Weights of a small image classifier.
Data: trained on drawings of small networks of dots and links, 48750 training examples.
Rows from block 7 of a small image classifier, named by matrix and row number. Rows with one number belong to one neuron. Each number is 128 + 32 x the weight over its row's rms, rounded and kept within 0 to 255. All counts start at 0. Numbers have three digits each.
After each neuron's rows are labels from the 100 images, of 14976, where the neuron reaches its highest value: "strongest on" is what is common among them. Only what is clearly more common there than usual is listed. The data: drawings of small networks of dots and links.
# fc1: MLP up (model.blocks.7.mlp.fc1.weight, 1152x192), inputs 0-63
# fc2: MLP down (model.blocks.7.mlp.fc2.weight, 192x1152, transposed), outputs 0-63

fc1.433:144132132157102118107186126156130101133110155140126185137123073134022128111134099132153103053131154149126095157179110118109127122129107111126055151120138128093093128100145084199144137123115117
fc2.433:132127128123131130120135128119129128126110128129082235134188125162123112136185134127118130142127109180111055119114122129043120130128121182105128100087122129116141167135107124164094128133131116
strongest on: orange dots

fc1.127:135126111092160071066123127157079190166190117120167133154155165151115098118160128116081071137098104098164157144131142130123118117107148131102128043174106165137127150126142166143153143097086112
fc2.127:121143120124128128124097121115167141196166169133238197093209128084136102124132137129124100174129140068105139135120128124171152130119100162140130131131137117135084144083096119170221128145132131
strongest on: pink dots

fc1.87:169124128134118105100123168121146137153160128069123078132125171115147062085142096122153094154117111084126135103115155113207103126125189125099069104128132126185116150157134156154144121159002127
fc2.87:108195129125128142097067130110115119207115090090205153135255127063130092134164153170118119171126147155122121116103122121143134138135124183130134112170110129127114170101131162129208123128122094
strongest on: pink dots

fc1.43:133143114192108128105147159148152108088128138137112187245136073139035122119135115126138110084121133126090090177138107098083131093136098131124100158105112135071120128101164092158118129126119133
fc2.43:141122129136168134133124115118130126162130133131071184128156125167126102139193137120112123073125140194132070124124134127047121126144125157110132126069138131111147168125115129181108142127131153
strongest on: orange dots

fc1.551:038121151112141119116133142140123127136134158129098127165103134165111038147123145111090090144141172130119130145141111113091127110085143109175080132128163154079154162156000129139089127115117131
fc2.551:159174148167125180129133130103107107121131090123130121132084136065131140134000135135059168100113124106189226128133146130074124137095095181128127138169138125132127170121127156115058129124133158
strongest on: brown dots

fc1.333:142177130119107104148141138052153144131148171165120158139046124060138099126135102145086129172125132103039089142094133150177130179129118124128135124071136118135195189153171120129161161142124134
fc2.333:088186129103163138161088183104119125177100127092134131097255127199129105128071156144125066095108141077115153125157106142120155140134136185124139123130130092128092120102070094093137105128167130
strongest on: black dots

fc1.105:151155124145136129144126123120188165110161187139114136123109134118078139135124108115115118145129119177081102157127111182128137138117128116097092133107198140131184126132125153127127191125168178
fc2.105:108119118127127126127120131139141127137100147119026139131255136132128105135147115132094111116125115121051090148120118128130128128145141255113128123101124131155124133153107107112118117131147167
strongest on: black dots

fc1.561:184154149137144112085156123120084126143153114069148132138131142130133089092157052123144054144086086115176130167117129143081128161163152103131106129140104120189147140120128118168192170160085075
fc2.561:123169128117120100085117109120138124219160129114142156130246136073117099128181154162174097154129164147103157127116123134178110129126109100129125145148116114120139187126138150154181114127138097
strongest on: pink dots; complete

fc1.386:138098069122096117082140084184166123125148123119121170152122066138125126085185133103149143091065122085140094157160128091186111127152136128192083125138146124145188113078101127133127120125130096
fc2.386:131053142151170138126066135118063129156141078116208134112123131175121138129162140132088122075124129146198129120083126121124159128146113123106128128093107130126181115114139154155009126107131195
strongest on: pink dots; red dots

fc1.686:133147120125110139061123080146125093079130104078143108040097137165177124184187158121147127096129188087174141084220164120185072110126156124174120138159156122084195137128037105138154134136083118
fc2.686:121100129146104124126136138138130116106129125117255114149103146107133165138121122113118080132119175163161106115109094130171130128130128193131136107150126132104128066127128146157156135130108128
strongest on: grey dots

fc1.5:116120124162174136140061145135128143094133156129114130255121099185037146123101171127168066125136123085129134154110128150074197122130083096102107126133108106099129184093176134133111130098161127
fc2.5:087214126133139149100094157155114127110107133139000118136174130144124135120116146158111089057128072095099114120113143128095135140114126132125125130118132110115107135074129128122125130131125254
strongest on: orange dots

fc1.91:122197108126132125132152156146118181183128132138121205078117113123113104086121138128125107099120036143135139159124112192117104128134098121123068102136135125199141161120148146153203136113130143
fc2.91:137209125112152149106113135117205125202107132096131131108177135194128126126130174128149126110127124079166162127132121123128134144104128119101127136128135109148098126012117147152107129112127084
strongest on: white dots; nine dots; black dots

fc1.46:129202091092145126114151156161123159175129141111116180104119107113131119102103137118123076108123021151112131139173110165123113136128098092138092110178134129181134141127129144146203132131115136
fc2.46:135212127114135146106102130104211126199127123099137157114191133185128116131128171135134124124124123072149179116119108119119130132083128138112127138136145110132092130009112150152134128112117077
strongest on: black dots; white dots; nine dots

fc1.411:166106134148181126114132128123127130122128104218133144145106199127126107130137136128164076146106167068119111170113115123149128134100116074128067174125035142181093124127120132098139127112092137
fc2.411:109160126136165133137080146162136131131098119100158038144243134128129184128126153135088189144133206135043079128133115124056116122137129071135128136101133132108120133046183131118162132130130203
strongest on: brown dots

fc1.595:117122112112127098111068118128094170070111124101116122186173152204072150118135109122109086137124119121178149126056127126090137106133124137127125063233170130162116137096234135185142120102110123
fc2.595:134145131128140141113115145099163133174105173118149136108238134172128109128138140134109075137122196033102148127144128126123141132079113139136122141123151108142121148073069129194185130126137105
strongest on: white dots

fc1.316:164121133087150139143154129116080133138172128108138123037138135182155090134121114090124120150123120128132105127121152091082135103130124127136130169083101128080121112093087121100075145157056128
fc2.316:128046127128150100140107116133077123125129128124150107132168126159126099128126129121125091175127132126137107131131128124125132128141131106116126126042122125121106138146128119093108128129125120
strongest on: blue dots

fc1.488:099122126161165125090131047129133121116129124129143079228115056173050134150130127118104121120120129112143195150126124115094127113106041084097124173109155101037127125085182152157138141084185113
fc2.488:149106116133157116119061195137079116234113126125063171128179125137130123138180128148145138076143127161142094097124103134092146100127104123149131103167108133128108199121128159108084132130139238
strongest on: black dots; orange dots

fc1.586:126178167125177127123134111180118099113158149175163150174094141118109221117153134102090068121120096113167131096142142145127152113129091122137160113135100130160150131126150159125104152115133169
fc2.586:093130165125151123103069193140129137155158131150118115108157128157128152128060159148130147066128122024126161118110161123056165123101107055120135114155118123123089160106125133164105136124159159
strongest on: grey dots; complete

fc1.327:154130108148139147132095099168150154150114151128155154146123062179167120107151153144144112078108122065141126159128152119130132165144165123127101144178095120136161145082134120123134152081138087
fc2.327:159081131166106129141157163122119128208085109113108052114173114131159124132102077173152128122115137075159142113101141113150143135136122127102122126140135131184127153078095156141121128129137237
strongest on: orange dots

fc1.123:131120121153136127115127121129144127127182149150087170238114107198053130129138147155191091105145073096103126140167128136066162143123106077103093182107138140044123141108153073149111130089117140
fc2.123:128216117122097145130135125145120121146105150126000165134130128128128157120133118127096092090120113136088084128116134124055121133136140179124128136091141128121126128118131118128126128136127189
strongest on: orange dots

fc1.574:115117100128097103050202100119201131095187131120134142165101149176067128135160123112118130071063114130121041140177128123127130123107154137148069176112136141162145088093094097184138139112116126
fc2.574:121094133153157128088057149127041122196126044120166218139176143161127109120122150123109100083136128176185108136082116146076141130134135225121097128117093127136179161144132152114030113129127121
strongest on: pink dots

fc1.636:145090135117128138163146115123123133141162126079168110067121153194182117149123120071115124163123100119134103132120173097095136116145123130116129170095098127125107156082087128070062180169054129
fc2.636:128059127127139104133128112130068123127146133124133098118185124153126103129101129108138097191127135139132120132128124138108134133129131113130128127075126139130077147144116115070096127127128111
strongest on: blue dots

fc1.27:123124125124143127147124133137102180129191123083161178116171141214143116147129148119085093145105104097117151114115155110101178130126143155132143111090130153134124125122122166129094185127059164
fc2.27:115076136124159125148056128121133134159161144137208123093128099137128126116080156123131137153137104025180128125128137163104151134072113106123134128107128098133064127093072112142152161128145128
strongest on: blue dots

fc1.591:099134106083166110122085131168119178143149151129147201213131136170084132124121191114101075117082069126200168116096132180148178127120171126127120002182132115186169126124191135177164106104128157
fc2.591:105206124130129146115115221114142111203120143136116163100217127146125142133138129128087101141135126030122129122127124127121136133101091142133130125111134066147133154051071133174180124129128126
strongest on: white dots

fc1.56:172133111118129090129169127154117094066125126122062140153128161121164061123145135143079126148134191075102113120108101119129116165128102092127126059098087127175137149128014052119161120129138152
fc2.56:138088133139143141129135137120142145105089096150099044128200133115128121113091130137086124077126140096235205129128130125079136137149117053100128128193128128129154146124112130143202133109129180
strongest on: orange dots

fc1.598:099117151125174191178115076122127148155153150156058176115089158133062114118123130139130082128140171113114140185108116129083237119096200149115059085147128109110157188140130099136113139081107139
fc2.598:110226144128199107133147159112081125116107126183100094127110107125106221111140169097158147066141133066095126141122163128141128143118132219134114134095154099108125072102127131117098130136140192
strongest on: black dots

fc1.23:107162146086083154120211089154122138131120109124113135071075100108175128138126177115171127083132147110128110109180128103187078129130115110151146167219150130124178125160121084136205107185108126
fc2.23:130180131121132145129127152111108130143123085085191132125089129088126128118099155141127157059131133078166121138126110128212109138115130072128121129141131095115114079060122182094126129133125124
strongest on: grey dots

fc1.506:133124129107091143128169092194164138104123125089122131127176077130133144179132147084164130121128144087152157084150130112167119103143152114138117124155083141128132170129152057149114086130107095
fc2.506:124182136129096122086145120128090120136180111109186118137078126127121115129128132163130112022113129129255125129121129140097096128129125132164130121131128133101120109075078197097177135129116134
strongest on: grey dots

fc1.220:148101127105140128159133100133115127159215142114129112071111129207162103148137138054108128172120084104137099132117144081084123117160099140122121154109093124116103145117066131081058136138072128
fc2.220:128074129128132110124115123144059125131116135121124106117190127158126115127119126107125092205128140140129129129128124144108135128128129144126129125079136129128081146146113114078101119128127114
strongest on: blue dots

fc1.44:147113139115146143139140122106088128101194127057156108081135126192175114109121129080087110149124089118125111129136171062065139106140119135111139158086110131099108144078090126094059154140074151
fc2.44:128077122128152105142120127128096128127130130128127117120166123155127086127105133117133089189128125125126122136126124133136135128146128130123118123059124129128110134136124120101083128128125144
strongest on: blue dots

fc1.680:130093091076115138128162131220170109100126087182160167135159123111143122153139092094134179140070133105146128111156097126158111126108110127171071196072134137121177172141049150098108126133164102
fc2.680:147086123137135118123141148083132142174148127119159101062144134157144112129156137128062134086128189128229152117114096115102141113172063119122130125136104138127147204093123198170071120123127185
strongest on: brown dots; red dots

fc1.159:157140135136055155085156090151125125105108120105118136138125132137148137130143174104183136092145192114127080106150121107151126128114123129145140145223131110112155147136124116140148128145112097
fc2.159:124124105142117144130159135138082134116125102108255148128075127087134152140097137142111125059128123109250085128126124127216076147113131144113128128163127105119093067125135137132178133149118128
strongest on: grey dots

fc1.729:141128098062124094167126147204106138124117146151076123143131143156123113163159114124087138160184196158109176134136089108121099134085124106131120107109149165128169177129000101100126090135122129
fc2.729:162125130129102161106152081079145131110133128162255058141100133105129132134073127123011170167120143138149182126128133133120127127153120187131126133171118128151122116130062126162144140102136191
strongest on: brown dots

fc1.682:134116118118140120111120121184123138112087131126136158073142049129164070182155174097098148158126187094183154082146125130138130130144128133181100176104177156133140139132037127166099082142169124
fc2.682:125126124131085143127188132075105127092169068126107038129137146108146123167098171127051132079123174111194140118093135086152135127135129084133134132140117127115132143063103151139138127134135164
strongest on: brown dots

fc1.520:148132142110138127140179129127128089141114102155006128137125199127118114126125141103157128135125157103069110162118122145177148141122124089133062156155018152177095069108179113124166112130117123
fc2.520:140101120128175142134088127177153127156087116103154094136225140154128165124146141154125189223129141129076061132135112119088122125133109080128137121065131142123111116063138171117169111140128213
strongest on: brown dots

fc1.367:137149126109122102110109115129083191137148173116147154159141132137079121075129159119133088166101096119172176140089145163149157101114136132099128045199164106175136094104176145177175123121116120
fc2.367:120193126130126144096113170092153110228106130127127179106233127131129122133133138128107102163130142067129183123133128126151147138105099143124130131140133083153112156049068128201175137129134078
strongest on: white dots

fc1.413:128179111090141100121094136138138239125165128092130152230123124146095140115133153134101105146126094124172128128066128167134158131111136121142136056121123123163147130087141160145130128099123128
fc2.413:107156117111135149124089183132172125166150145148167118113191128167121155126134146129110123140128117024128122129119128146088130135096092103133130128115130084156116157069054108162141176133138132
strongest on: white dots